From a checkpoint of a small sound classifier.
Model: 12.6M parameters, waveform 16khz input, arch tc_resnet, norm batchnorm, activation hardswish, depths [5, 5, 5], widths [192, 240, 288].
Training: batches of 128, held-out accuracy 91%.
Data: trained on tunes sung on syllables by a formant synthesiser, 39062 training examples, 21.0 epochs.
Rows from block 8, named by matrix and row number. Rows with one number belong to one channel. Each number is 128 + 24 x the weight over its row's rms, rounded and kept within 0 to 255. All counts start at 0. After the name is the row's rms in percent of the matrix's.
# convs0: first width-7 conv (model.blocks.8.convs.0.weight, 240x240x7), inputs 216-227, a 7 kernel for each
# convs1: second width-7 conv (model.blocks.8.convs.1.weight, 240x240x7, transposed), outputs 216-227, a 7 kernel for each
convs0.104 084 [ 97 131 103 159 127 147 149 137 108 153 136 156 133 114  94 125 114 151 103 114 120 149 126 136 137 179 112 161 151 105 128  99 153 125 151 162 121 158 114  98 120  97 135 138 157 164 118 146 142 129 114 110  99 139  95 133 132 131 120 102 130 137 154  94 120 114 144 118 165 152 122 149 124 119 141 128 102 133 108 125 182 123 137  84]
convs1.104 088 [110 101 142  85 198 162 216 171  88 105 135 136 130 134  87 125  93 113 139 133 103  80 107 109 110 134 154 135 109 106  83 175 122 135  98 150 109 138 126 106 144 137  78 110 137  96 132 128 103 121 121 133 136 153 133 118 114  88 115 128 121 135 110 112  58 146  94 132  92 152 133 118 135 118 108 120 125 117  82 117  86 139 127 147]
convs0.105 102 [120 108 112 167  98 147 114 148 141 123 130 126 138 127 127 127 111 141 118 102 149 116 165  87 170 113 148  81 129 131 134 120 129 148 147 134 106 104 135 132 193 114 110 100 164 139 112 125 116 107 132 152 114 136  84 132 149 133 122 124 120 120 146 166 143 104  78  99 133 106 126 142 153 149 127 120 173 173 158 123 136 150 109 131]
convs1.105 097 [158 132 113  90 134 147 128 114  88 148 134 102 115  79 152 128 134 140 174 160  94 100 118 108 131  81 160 127 138 113 134 134  97  84 115 129  79 139 116 137 130 138 142 101 136 139 128 139 135 123 170 176 178 118 111  93 104 120 136 130 164 121 153 132 122 170 125 145 148 119 115 110 120 107 101 129 122 118  86 104 103 146 116 102]
convs0.106 094 [147 182 160 135 117 168 121 114 151 127 109 136  76 152 126 145 110 117 135 121 135  91 134 120  59 113 105 142  68 140 115 122 140 116 151 159  70 141 174 113  93 114 158 118 155  69 148 110 140 127 133 137 109 142 126 136 119 123 133 142 112 144 102  94 133 124 101 120 115 103 102 154 111 134 166  92 133 156 102 162 107 149 123 176]
convs1.106 098 [114 107 128 123 151 145 141 119 156 117 127 109  89 103 108 116 127 110 137 118 127  80 126 138 111 159  76  70 130 112 105 160 134 141 185 143 143 118  93 152 117 115 103 140 118 143 101 126 128 136 133 126 125 139 133 154 177  90 123 159 157 128 138 124 146 110 176 128 109 120 137 143  89 131 143 118 149 151 110 107 110 138 173 135]
convs0.107 099 [136 146 171 132 104 134 151 121 138 148  98 126 122  72 127  90 129 159 157 155 126 163 109 137 157 114 146 121 132  86 144 147 126 112 103 145 195 155 121 122  90 145 113 107 140 149 156 148 101 131 139 116 131 109 115 135 157 185 154 108 116 117 149  97 132 146 126 103 164 122 117 121 141 119 148 127 116 154 116 160 188 159 155 145]
convs1.107 104 [152  97 114 121 128 148 129 143  99 123 145  89  99 107 134 127 152 108 140 111 144 121 133  93 179  89 139 132 144 136 130 145 116 168 127 123 177  38 182 135  98 148 132 142 149 162 123  98 127 115 126 121 128 115 156 140  88 123 117 131 112  95 103 128 128  91  82 144 206 156 101 125 120 136 116 128 142 115 101 122 139 141  87  99]
convs0.108 106 [124 115 104 142 134 127 125 159 123  93  85 137  86 123 144 119 128  81 114 142 127 130 129 124 110 137 131 134 124 137 144 115 134 152 144 143 153 158  90 127 126 113  97 114 136 132 126 114 166 128 138 122 140 147 131 125 111 143 122 131 176 170 106 161 134  62  88 149 177 122 129 137 105 110 144 120 162 170 168 138 137 131 132 124]
convs1.108 103 [184 133 118 143 180  96 109  91 135 127 147 109  81 151 119 162 130  76 131 136 104  90 111 137 132 154 128 136 126 175 128 143  95 106 125 128 175 139 134 130  81  82 110 139 155 147  93  97 137 112 119 152 138 149 172 153 138 114 141 157 158  94  99 156 154 111 105 146 119  97 122 123 103 132 130 132 118 157 127 118 107  73 110 135]
convs0.109 128 [133 122 138 106 129  91 102 137 150 119 192 137 130 126 157 118 134 148 163  71 117 152 161 146 144 141 182 159 156  99 167 102 130 163 142 122 100 150 142 176  81 172 148 105 123 143 126 142 162 129 123  94  77 132 157  96 137 122 126 120 103 120 126 146 112 163 103 139 124 136 144 133 109 111 136 141 100 108 207 132 135  87 125 153]
convs1.109 122 [103 103 110 121 116 107 139 148 128 183 133 127 130 140 118 110 111 167 133 117 110 123  83 128  81 142  45 104 163 131 149 137 113 123  83  73 167 119  73 135 103 129 142 132 106  80 109 108  84 117 108 116 106 129 111 131  98  97 144 120 111 123 122 101 151 151 153 122 150 105 118 159 129 126  91 148 110  99 111 159 152 143 111 160]
convs0.110 085 [125  99 128  92 123 106 107 151 195 129 171 107 159 164 160 147 103 140  95 143 126 115 146 145 129 132  81 102 168 120 153 142 136 145 155 119 130 158 120 148 125 132 125 134 157 133 148 131 134 127 132 116  84 143 151 166 124 102 135 129  81 111 102 140 117 119 141 114 131 119 102 126  96 129 122 142 131  87  62 175 124 123 173 107]
convs1.110 090 [176 134 129 156  99 149 114 104 112 145  99  97 124 165 164 183 119 146 161 130 163 125 115 124 141 108 133 123 106  92 126 118 101 131 137 113 106 123 146 127 113 111 153 143 117 174 102 159 139 116 171 114 120 111 126 107 115  87 126 101 103 120  60 148 187 182 148 183 110 134 111 110 125 122 151 161 126 177 160 173 181 108 158 111]
convs0.111 110 [149 151 147 126 129 143 157 160 125 113 137 144 174 160 161 103 118 132 116  85 134 153 158 110 143  76 158  81 121 154 148 108 146 187 133 133 105  98 141 107 134 139 152 120  96 153 140  93 166 115 139 101 132 141 135  89 120 129 127 115 139 102 124 147 101  94 129  92 134 172 127 122 123  98 124 139 101 105 173 125 139 122 118 126]
convs1.111 107 [106 122 134 153 134 170 129 105  98 134 148 154 112 123 131 132 105 132 134  98  97 166 109 181 111 184 139 138 128  85 131 154 126 138 135 120 149 124 162 120 127 137 134 143 138 124 145 135  72 114 103 116  96 147 135 120 149 121 133 182 115 142 109 117 132 149 113 134 157 140 136 169 127 123  98 114 107 114 142 129 119 151  96 178]
convs0.112 090 [135 133 133 110 142 146 118  79 108 100 152 136 114 121 151 131 146 110 136  94 125 161  73 138 125 115 136  98 144 128 142 131 152 141 152 124 106  75 128 110 136 110 142 135 133 157 132 114  91 139 118 154 121 114 140 146 111 115  90 168 146 133 105 110 144 108 154 113 110  93 167 138 143 108 113 117 165 142 105 119 150 124 168 189]
convs1.112 090 [113  97 130 118 136 123 152 161 150 161 158 150 139 139 106 117  95  99 115 124 132 116 136  73 136 105 107 154 133 148 129 125  81 131 153 116 108  92  91  88 107  77 137  99 114 121 151 145 124 111 157 122 145 146 115 142 153 127 132 139 120 114 165 119  81 146  81 148  80 132 140 142 136 116 113 117  92 141 179 125 121 109  93 139]
convs0.113 100 [130 103 126 131 135 123 121 133  99 126 118 126 133 117 138 102  92 117 122 145 125  98 114 134  99 148  77  90 142 156 154 100 121 114 125 141 133 150 113 126 109 135 143 164 155 156 139 103 151 138 109 132 113 146 109 161 134 115 110 128 147 134 118 141 154  82  82 137 119 137 128 121 129  73  89 109 141 164 146  62 139 103  94 199]
convs1.113 103 [104 135 113 134  98 117 160 114 109 141 120 110 116 124 118 128 137 120 144 128 122 122 114 124 113 128 137 125  87 122 146 156 111 166 140 126 137 111 133 139 166 145  97 113 106 149 122 127 106 152 185 155 116  97 124 104 120 121 130 129 116 121 108 136 108  81 155 148  97 107 117 114 112 115 125 132 156 124 158 155 132 137 112 134]
convs0.114 098 [109 102 129 125 149 105 148 120 102 124 135 148 115  85 152 139 162  95 130 110 124 127 143 116 154  74 187  68 111 148 107 144  95 133 113 103 177 119 110 140 150 145 117 165 151 102 125 135 134 139 140 151 128 152  63 167 133 130 141 127 137 155 140 108 153 135 141 119 129 127 144  66 141 153 108 110 145 147 154 115 138 103 148 135]
convs1.114 097 [100  96 116 126 113 171 111 138 113 129 111 108 162 157 146 141  94 103 124 118 124 140 126  77 148  76 203  84 163 126 142 113 139 165 134 153  65 147 156 154 126  91 130 149 100 111 110 155 130 144 130 101 119 131 120 117 143 121 158 133 125 125 106 134 120 133 101 132 142 144 106 145 132 121 101 154 120 159  81 138 131 107  95 140]
convs0.115 101 [176 150 140 130 128 122  81 121 181 104 125  87 117 118  96 126 110 150 117 118 102 119 153 117 118  99 110 148 137 117 124  96 167  77 140  79 152 132 158 108 106 134 114 149 134 110 122 141 101 154 109 147  91 165 158  88 143 120  89 121 149  92 119 143 154 146 144 109 125 135 114 195 130 146 134  86 138 138  98 112  63  85  75 131]
convs1.115 094 [112 128 125 107 151  90 159 110 144 145 110 134  81 146 132 146 150 144 126 151 122 101  88 117 118 130 113 122 134 179  90 168 137 118 107  85 173 117 118 170 120 141 120 133  86  88  94 118 140 129 135  92 136 136 128  94 131 133 134 114 127 114  96 107 176 140 135 105  77  90 124 180 133 130 123  78 153 125 134 123 159 126 172 131]
convs0.116 096 [140 125 126 143 185 148 117 142 144 114 104 116 112 125 112 120 105 126 147 118 125 122 136 141 120  98 155 148 106 148 139 144  94 137 114 119 202 126 140 106 161 109 116 112 140  90 120 138 154 143 153 130 131 114 129 142 133 139 123 113  86 146 111 139 121  99 117  84 130 122 107 129 115 147 110 122 111 160 168  59 132 179 119  91]
convs1.116 101 [112 128 114 131 118 142 131  89 140 116 147 173 105 128 106 137 131 123 109 180 120 109 158 146 176 126 140 133 159 124 169 118 109 100  89 108  99 157 115 152 111 159 110 108 155 161  96 143  89 116 173 106  98 113 102 109 163 120 121 115 116  91 106 102 101 118 108 105  86 120 124 126 106 112 134 142  90 110 116 116 147 137  99  93]
convs0.117 105 [163 161 138 113 109 114 137 131 117 179 157 125 103 141 109 124 140 109 150 101 148 102 123 103 162  86 126 136 132 115 143 125 102  84 127 137 105 124 110 139 110 110 160 141 133 126 123 103 122 114 178 165 125  78 137  98 130  90  85  93 149 149 126 131 155 113 144 112 135 134  69 119 152 124 185 147 139 166 110 131 139 117 124 108]
convs1.117 104 [125  97 125 139 117 105 124 139 179 120  95  95 116 129 130 175 107 133 153 142 138 149 110 135 123 114 112 140 120 130 137 121 115 131 107  93 150 124 158  93 118 130 141 132 127 146 132 147 131 114 101 152  91 117  86 120 151 140 128 129 107 107  95 129 109 144 111 136 130 160  94 152 124 189 105 192 101 152 162 154 124 131 139 152]
convs0.118 093 [104 128 110 110  99 110 147 125 142 122 119 175 157 108 151 101  91 103 162 109 126 128 101 130 119  92 115 130 120 117 128 147 143 144 142 119 138 132 117 114 117 153 146 113 139 121  88 134 137 125 112 139 122 157 153 162  96 136  82 117 118 139 108 137 108 133 104 108 117 133 123 165 119 154 152 142 142  97 131 122 149 146 153 109]
convs1.118 090 [107 129  82  96 123 122 139 147 109 117 124 140 132 129  73 137 123 112 136 128 151 132 129 125 138 140  99 122 112 119 107 122 120 129 110 111 132 116 133 128 175 175 135 107 124 128 128 150 117 176 128  90 139 150 121 136 153 165 141  97 158  97 116 178 125 138 163  70 143 126 120  93 114  98 153 137 120 153 148  96  93 146 120 105]
convs0.119 098 [111 121 142 168 151 179 179 164 155 136 125 105 108 149 111 127 145 119 133 120 111 103 180 131 165 134 176 115 146 138 104 126 137 172 137 145 130 141 147  84 139  93 196 125 160 126 116 121  95 160 111 151 150 134 142 110 151 129 127 134 117 165 154 126 115 116 168 106 183  53 128 115 114 127 112 119 140 122 120 159 135 129 116 108]
convs1.119 098 [133 178 157 125 113 126 129 123 170 122 115 137 166 111 125 170 127 124 124 127 156 128 177 112 121 121 137 121 104  85 132 151 158 126 119  72 151 153  53 177  74 132 123 111  88 144  97 135 157 136 135 142 138 109  99  95 120 137 145  75 121 130 130 181 135 120 108 116 118 126 123 128 164 130 119 134  92 156 154 121 147 135 172 173]
convs0.120 096 [134 131 144 136 158 136 124 166 139 115 175 102 133 138 178 141 140 154 109 160 139 137 113 130 112 146 121 148 128  97 108 129 105 120 138  97 140  88 120 117 143 102 109 121 165 121 122 134 117 108 143 139 122  94 191 114 139 132 173 174 196 161 173 139 146 133 110  92 152 132  93 117 139 148  84 123 110 121 105 145  91 132 128  75]
convs1.120 096 [102 118 113 105 108 137 105 120 129 161  95 116 150 107 101 118 117  79 104 133 121  71 103 141 130 119 124 134 121 150 146 120 134  81 111  81  95 144 104 168 129 121 132 130 141 154 142 127 102 150 128 140 121 131 137 112 105 166 139 145  82 118 118 145 113 165 134 141 123 125  81  98 135 105 108 128 126 102 164 106 155 121 132 107]
convs0.121 107 [102 125 107 142 126 161  89 167 145 129 129 136 134 127 155 132 137 107 111 141 128 108 128  90 133 131 120 137 127 138  98 140 102 158 127 190 104 143 185  91 171  59 133 139 119 122 128 135 143 133 151 139 168 151 120 103 142 104 120 128 113 155 109 132 132 129  78 156 112 135 131 172  90 123 157 109 183 127 100 110 107 137 160 155]
convs1.121 101 [131  94 102  87  94 133  92 126 111 185 141 124 138 159 128 107 106 154  98 123 118 123 112 130 140 157 152 111 153 133  97  81 130 120 120  58 176 103 103 214  47 173 157 164 146 139  96 128  97 122 135 163 126 125 119 124 144 110 163  97 141 123 118 124  82 135 155 133 121  75 126  99 134  98 119 106 110  99 126  84 104 129 134 109]
convs0.122 104 [121 135 111 148 141 135 126 122 134 160 135  83 129 139 110 117 131 169 128 144 165 134  94 133 172 160 146 109 134 140 127 146 142 114 153 113  91 115  88 128 143 124 138 139 128 143 132 128 149  80 124 136 147 104 138  89 145 150 144 126 120 132 146 117 165 104 153 152 140 144 132 104 135 147 114 144 119 125  83 134 112 141 188 142]
convs1.122 100 [126 155 124 117  98 170 139 132 133 126 121 112 132 168 166 133 112 115 108  89 139 131 152 102 134  92 127 135 101 150 120 127 120 139 164  74 166  89 158 152  93 145 144 149 129 128 101 125 117  97 151 132  98 129 133 125 102 129 110 155 157 109 131 146 169 130 152 100 116 166 120 142 161 162 116 126 116 152 144 127 143 124 150 139]
convs0.123 101 [142 134 122 107 131 126 118 135 141 108 186 123  88 121  91 122 154 126 122 120 105 146 158 167 164 171 147 147 139 118 131 130  98 146 144 134  98 129 145 120  81 123 145 115 106 120  70 126 144 128 112 123 153  86 155 133 109 124 133 130 140 145 130 150  98 103 116 127 134 109 135 125 161 140 144  98 135 162 154  88 164 146 166  93]
convs1.123 098 [111 136 142 107 156 120 105 133 150 164 123 178 109 131 112 127 122 114 142 138 150 121 164 154  80  57 104 136 103 147 153 105 140 124 138 141  93 193  48 169 159  86 127 130 139 147 123 147 126 152 123 135 129 177 165 145 141 104 171 148 101 130 156 144  72  91  92 152 122 105 164 147 145 119 131 148 172 169  98 112 141 172 127 120]
convs0.124 103 [120  99 162 106 125 130 112 100 127  78 114 153 151 108  88 123 146 155 123 174 136 128 126 126 105 123 157  70 126 129 116 161 135 120 133  97 123 136 107 126 181 140 113  89 113 134 119 107  83 142  88 147 103  84 115 108 145 107 142 119 145 113 114 136 129 100 115 126 124 116 164 138 107 118 147 107 109 137 135 127 159 169 108 148]
convs1.124 104 [154 157 130 116 103 135 164 128 139 139  94 144  85 165 131 112 131 120 138 151 143 112 175 138 160  98 123 129 102 112 138 110 117 112 118 101 142  89 153 160 117 163 133  79 104 105 118 120 157 119 143 122 162 118 155 135 141 137 143 135 131 135 150 132 127 148 109  98 157 105 146 138 112 136 136 147 142 123 106 104  92 129 150 145]
convs0.125 105 [119 130 114 106  99 142 151  81 138  78 100 131 117 114 108 163 108 102 143 138  97 154 128 153 134 135 120 112 132 123 133 143 125 152 111 117  80 147 105  75 114  93 103 122 109 127 143 163 153 121 121 137 148 114 109 142 145 104 125 142 157 123 117 140 129 131 117 103 118 118 154 164 127 130  84 129 160 162 164 101 135 178 133 110]
convs1.125 107 [143  83 122 112 122  93 134 139 154 128 151 149  76 148 134 127 110 114 158 151 164 137 102 131  85 159 118 110 154 103 126 132 172 139 123 172  30 219  70  98 212   0 116 136 118 121 127 140 152 172 139 112 141  94 143 116 126 120 143 159 117 174 114 146 128  95  97  98 157 124 125 108 123 113 165 136 128 148 142 152 163 138 151  75]
convs0.126 099 [131 181 135 152  85 148 135 104 137  79 128  69 126  85 105 115 116 140  96 143 126 114 127  68 109  97  99 122 176  89 140 115 136 102 152 113 137 102 124 129 135 135 116 132 136 129 124 143 103 121 122 113 100 128 152 105 132  74 135 146 106 156 144 151 122 104 114 131 118 112 111 152  94 153 123 114 112 117  82 119 123 118 109 120]
convs1.126 095 [136 109 154 130 122 116 153 138 128 149 110 129 121 143 144 108 111 148  93 130 114 189 129 112 183 118 141 151  86 155 130 135 146 146  99 138 182  30 194  99  77 141 138 120 145 109 134 150 108 115 105 138 117 134 158 141  76 136 150  94 100 141 132 144 112 100 139 136 131 121 125 126  93 116 101 107 142 118 125 101 145 115 168 117]
convs0.127 094 [ 82  60 112 108 116 131 146 115 144 119  96  90 134 142 130 130 142 152 115  53 116 110 146  67 129 123 163 110 144 134  99 134 123 137 113 111 139 137 168 123 101 118 131  95 132 163 124 134 128  98  90 150 114  97 152 161 125 157 125 148 100 176 108 120 124 109 100 109 111 135 140 115 110 138 164 150 117 151 120 112 134 147 153 134]
convs1.127 093 [121 109 120 111 122 122 106  84 140 155 108 155 137 128 120 146 115 125 113 130 127 116 142  74 153 180 123 161 133 107 107 108 144 131 124 114 125 175  97 134  68 132 138 135 148 157 126 143 138  97 116 121 118 129 128 158 116 112 142  90 137 107 130 129 130 110  87 135 110 121 168 132 140  99 112 136 122  74 123 105 127 170 126 120]
convs0.128 096 [112 186  61 141 107  95 117 175 116 121  88 140 150 117 108 105 112 121 112 137 169 135 101 132 104 142 142 152 158 162 118 113 167 156 131 119 125  88 159 129 122 124  79 149 116 158  88 159 175 147 164 137  81 125 127 109 140 116 131 122 120 119 101 121 151 159  92 133 107 124 130  99 129 160 144 154 110 189 122 123  71 143 138 136]
convs1.128 094 [169 136 178 154 145 139 142  91 182 153 149  87 128  83 115 136 114 121 142 127 123 128  99 108 154 133 143 127 115 119 118 152 124 126 105  94 152 103 163 104  78 150 111 100 167  82 148 110 151 122  91 120 127 129 115 115 105 111 118 136 120 124 106 168 114  91 108  98 154 123 140 165 175 141 110 154 121 123 170 108  96  93 167 141]
convs0.129 093 [152 159 191 150 154 151 157 108 128 116 151 120 159 169 137 135 148 121 159 139 138 141 139 155 133 111 143 142 115 113  93 111 169 120 102 126 139 119 109 108 113 118 106 125 140 123 158 129 127 147 119 113 132 128 153 173 134 124 114 132 103 141 103 141 144 121 152 127 148 166 104 129 128 110  83 145 130 123 150 150 123  92  80  89]
convs1.129 092 [136 160 108 143 111 122 148 111 126 150 136 127  77 157 123 162 145 174  95 147 177  89 125 113 142  76 103 121 128 140 136 168 139 132 131 136 134 145 135 144 120 117 146 122 147 150 111 116 141 147 153 117 132 157 124 152 187 125 153 132 127  95 149 152 141 137 147 120 115 117  87  92 173 152 144  68 109 114 132 123 164 161 149 142]
convs0.130 095 [142 170  91 165 109 160 132 151  72 165 128 192 107 113 161 128 140 142 146 140 144 144 121 150 127 123 134 135 135 148  71 160 121 161 111  82 101 142 129 134 120 104 173 140 123 147 124 126  84 149 150  83  97  95 118 139 113 143 128 152 125 142 136  86 122 110 100  85  87 105 131 101 162  86  84 115 109 140 140 173 109 147 150 134]
convs1.130 092 [131  97 153 132 135 157 114  94 102  95 143 133 185 154 121 139 155 129 136 139 193 112 124  99 115 137 151 131 127 131 136 106 179 138 112 167 111 131 139 160 170 150 107 142 163 115 117 144 130 111 121  81 134 126 117 116 101 109 114 169 123  89 136 150 128 143 167 105 106  88 125 110 163 133 107 141 136 161 117 162 141 121 130 138]
convs0.131 094 [136 141 139 148 189 146 122 165 127 129 142 151 163 149  96 159 137 120  94 110  87 108 109 139 125 111 112 125 144 109 112 108 107 124 122 130 146 155 157 136  98 143 104 134 136 130 128 123 122 134 116 139  91 131 145 164 148 121 162 122 123 141 156 106 141 147 155  95 134  91 146 126 127 162 134 143 118 100 150 150  99 127 127 150]
convs1.131 100 [105 129 114 102  83 107 113  85 101 143 161 141 147 129  86  88 117 127 142 135 118  67 140 103 151 148 153 169 107 133 119 104 139 113  94 135  89 154 110 133 126 139 135 139 154 128 108 157  91 165 176 125 112 107 146 132 130 117 118  99  97 173 141 145 110 123  75 122 121 135 135 144 102 133 128 130 104 117 141 155 153 155 106 147]
convs0.132 108 [120 137 121  87 120 101 115 128 141  84 173 124 122 143 135 116 113 139 120 133 112 120 133 135 124 124 101 145 100 101 129 152 127 148 166 151 120 102 120 135  91 161 169 125 151 119 125  89 109 110 158 100 140 169 143 121 137 114 119 121 111 142 137 119 114 136  96  75 147 139 113 125 145 138  85 165 151 123 137  95 139 110 134 134]
convs1.132 108 [129 142 121  90 115 145 104 133 117 136 117 153 137  90 138 144 137 123 119  96 128 172 111 115  91  95  89 157 117 125 102 137 149 162 145 139 115 140 163  89 121  83  93 111 132 114 106 137 104 115 120 120 165 127  84 137 141 125 152 110 162 148 121 167 193 164  73  26 135 146 139 172 161  87 145 145 143 100 104 101 154 138 113 121]
convs0.133 106 [135  93 128 145 126 141 106 142 114  63 103 139  65 118 100 137 138  91 154 152  97 129  87 152 100 108 146  97 116 135 136 140 147 161  89  90 121 145 130 126 106 140 141  89 159 111  91 130 147 167 158 137  73 133  83 151 121 116 126 112 104 129 109 136 121 146 193 143 130 126 132 105 146  88 120  81  94  96 119 177  97 150 147 117]
convs1.133 106 [157 131 122 104 122 127  93 115  97 116 100 135 105 133 163 128 175 107 167 134 167 143  99 183 132 108 177 127 133  91 132 133 114 133 115 134 111 115 145  89 133 155  83 100 120 133 113 146  89 119  91 172 127 169 136  98 131 139  94 112 114 116 100  89 127  96 121 111 142 145 130 179 169 115  94 126  92 122 134 153 158 137 120 116]
convs0.134 096 [129 145 149  94 147 146 152  93 129 110 132 146 137  87 113 123 133 162  96 128  99 118 125 114 116 112 135 147 172 142 105 103 127 127  84 127 120 142 159 161 106 128 152 145 118 134 146 111  92 137 124  92 103 173 128  86 158 136 106  93 186 114 170  81 118 122  85 144 120 181 107 116 125 161 156 135 140 140 130 162 125  97 124 114]
convs1.134 093 [139 140 156 112 147 121 114 138 126 106 103 207 127 119 113 131 161 103 129 108 133 116 113 110 119 128 127 132 138 127 115 113 144 130 129 165 208 126 181  92 187 126 119 150 133 134 151 119 112 168 110 144  85  98 131 126 117 171 113 123 120 122 125 132 107 123 104  71 124 136 150 103 113 137  96 125 149 114 120 160 146 135 133 111]
convs0.135 100 [106 146 160 132 134 159 119 122 154  61 120 130 166 118  94 123 109 179 128 122 101 152  71  94 104 134 135 108 139 142 134 127 119 103 110 157 121 128 151 124 155 107 154 123 188 142 120 127 175 100 144 132 128 113 135 156 153 133 132 156 133 130  88 124 116 134 120  91  88  98  83 103 161 125 123 110 127 127 125 207 128 168 107 130]
convs1.135 103 [156 126 123 106 113 133 123 127 113 100  79 147 112 140 132 150 119 149 149 128 109 133 155 105 116 130  93 118 113  94 123 128 103 158 151 116 104 112 106  83 131 113 121 159 117 148 143 103 121 135 139 105 107 105 145 120 142 137 114 131 170 149 126 108 203 185 108  91 121 157 136 111 101 125  93 116 140 174 150  63 135 122 120  78]
convs0.136 102 [ 95  91 111 113 106 128  82 164 143 134 122 144 102 158 126 143  85 111 100  93 129 112 165 121 146  93 156 111 116 114  82 112 143  96 132 111 176 147 123 140 108 116 144 155 132 159 131 123 122 127 148  81 136 156 133  95 102 130 116 127 150 126 141 171  98 170 120 112 165 160 112  79 149 122 141 135 134  79 153 164  74 103 113 118]
convs1.136 118 [123 121 100 135 119 124 112 117 129 128 156 131 137 126 122 121 194 128  90 150 126 142 106 167 102 144 110 145 111 138 118 117 107 111 127 106 158 121 117 152  94  92 151 151 103  72 174 154 122 111 115 167 132 130 158 129 118 133 141 121 100 112 143  98  85 113 140 152 142 135 140 147 112 144 143 142 100  84 119 125 173 102 129 164]
convs0.137 108 [147 104 126 118 131 127 132 143 143 150  85 169  99 126 134 133 131 111 132 128 150 164  95 128 131 150 115 138 161 112 125 139 137 116 158 143 123 141  69 139 127 143 118 131 129 123 138 148 106 148 127 150 152 125 160 102 159 136 124 104 114 128 174 125 131 155 109 111 117 127  94 118 147 102 138  96 131 150 161 157 163 127 118 140]
convs1.137 106 [148 154 118 146 137 147 100  74 168 107 204 148 157 167 111  75 147 136 124 124 122  81 182  94 150 130 115 103 137 168 109 107 142 124 122 132 111 166 197 105 196  59 140 125 160 132 101 113 106 133 142 136 148 137  96 117 100 130  87 141 155 129 104 117 174 141 177 127 121  99 116 128 141 192 124 110 143 143 132 172 168 139 134 131]
convs0.138 109 [150 147 142 142 145 155 144  91 124 118  80 163  95 118 106 115 107 106 129 127 161 160 135  87 148 118 111 137 107 156 125 128 119 136 151  94 124 197  81  96 182 129 131 110  99 155 153 132 147 101 174 146 106 101 126 125 111 137 145 116 141 122 125 142 114 124 114 149 157 149 143 135 120 135 123 154 149 117 100 161  98 103 137 186]
convs1.138 109 [104 121 106  97 130 123 128 115 149 110 132 109 153 125 127 155 105 127 132 129 130  99 141 124 131 154 111 130 104 147 139 116 112 102 120 112 165 129 141 125  85 169 108 155 169 178 198 136 146 117 147 130 128 134  94 134 104 135 143 118 130 120 170 104 134 117 166 114 146 142 148 156 124 117 106 116 103 105 118 107 127 112 120  95]
convs0.139 089 [150 171 140 144 140 162 154  79 123 132  96 143 146 135 130 123  89 146 146 103 116 162 136 146 145 112  86 155 144 121  97 143 133 129 145 112 135  97 163 154 116 165 133 180 142 136 144 100 153 122 133 135 125 133 129 143 137 113 149 135 163 196 186 102 137 129 146  79 129 110 162 112 142 110 152 110  97 133 154 144 150 122 139 156]
convs1.139 087 [120 124 141 138 137  83 123 139 144 131 109 136 124 148 133 161 121 112 114 140 116 124 134 130 129 125 140  73 134 111 113 115  93 146 103 121 118 117 125 101 162 127 132 152 132 119 128 106 149 131 125 139 123 149 152 129 153 144 142 122 142 132 127 134  92 100  91 143 123 114 132 156 115 139 104 127  84  88 127 131 146 100  87 107]
convs0.140 123 [145 114 150 115 147 105 153 109 125  94 133 112 131 146 135 117 136 111 128 125 117 174 123 156 123 102 135 109 140 118 142 130 132 118 113 167 103 142 104 153 118 101  93 152  72 122  75 134 118 125 113 158 147 162 130 127 116 110 136  98 113 118 134 134 118 139 135 136 136 161  89 125 120 118 148 108 141 180 120 164  98 147 102 128]
convs1.140 101 [107 145 123 109 108 103 129 127 137 114 111 131 113 132 124 116 119 118 145 115 146 101 174 170 103 115  88 156 122 120 111 131 110 152 114  78 123  75  94 105 119 122 118  78 132 119 144 132 131 119 157 126 147  74 129 102 111 133 129 150 101  99 118 112 140  92 131  94 126 106 126 112 132  95 118 120 133 123 114 117 168 114 139  87]
convs0.141 105 [ 91  99 106 103  86  96 133 114 109 164 175 125 138 130 123 156 166  97 123 137 151 122 126 127 119 122 155 131 119 127 132 154 116 105 141 131 155 100  96 147 121 153 127  97 165 116 128 149 116 113 177 109  91 132 141  97 107 111 124 139 132 174 158  75 109 152 160 144 149  84 126 107 111 143  99 126 136 120 109 128 146 117 101 132]
convs1.141 109 [121 150 123 110 110 170 161  96 111  96 110 131 118  95 108 120 143 128 159 129 156 178  84  93  94 115 146 132 147 135 130 108 128 152 125 102 113 136 122 138 143 110 101 123 132 159 174 129  99 141 169 196 135 118 141 141 129 116 131 132 142 141 136 165 108 112 109 124 130 150  98 101 147 137 105 108 118 105 113  84  64 113 136  84]
convs0.142 098 [144 137 123 164 150 140 100 110 162 112 119 157 140 163 110 126 156 111 137 135 112  89 129 117  94  92 132  98 125 127 104 132 113 113 107 110 128 139 128  83 138  96 110 133 110 149 157 150 200 131 145 101 144 116 118 146 110 121 121 150 126  98 163 136 131  92 119 110 127 121 133 138 108 125 134 128  93 154 110 139 100 122 130 142]
convs1.142 100 [132 120 106 140 110 157 138 132 137 148  99 128  83 134 126 144 144 120 122 118 156 151 104 118 144 104 191 103 117 122 144 160 131  88 105 104 174 100 132 139 106 195 114 124 111 120  80 120 141  96 136 123 131 115 118 138 108 167 137 132 116 117 105 152 162  82 122  99 120 163 120 142 137 155 196 158 156 149 120 153 110  91 169 129]
convs0.143 098 [154 140 116 118 130 116 114 133 181 117 129 119 127  87 120 102 116 177 121 132 124 147 103 134 131 129  98 121 110 106  96 142 114 146 133 107 128  74 104 116 123 141 108 147 135 123 121 145 107 106 169 162 151 154 144 116 152 112 124 104 166 130 128 118 134 130  85 127 145 130 117 136 109  97 108 118  88  70 167  98 143 131 163 185]
convs1.143 099 [104 130 121 112 131 144 136 130 150 121 111 116 134 145 133 137 131 113 134 133 131 135 114 127 105 172  88 137 149 140 131 117 107 127 141 160 135 116 145 153 137 111 138 159 166 132 155 150 133 107 119 140 169 183 118 140 138 112 115 119 122 137  84  53 117 158 204 152 140  95 133  95 121 133 139 130 131 101 122  98 122 169 158 180]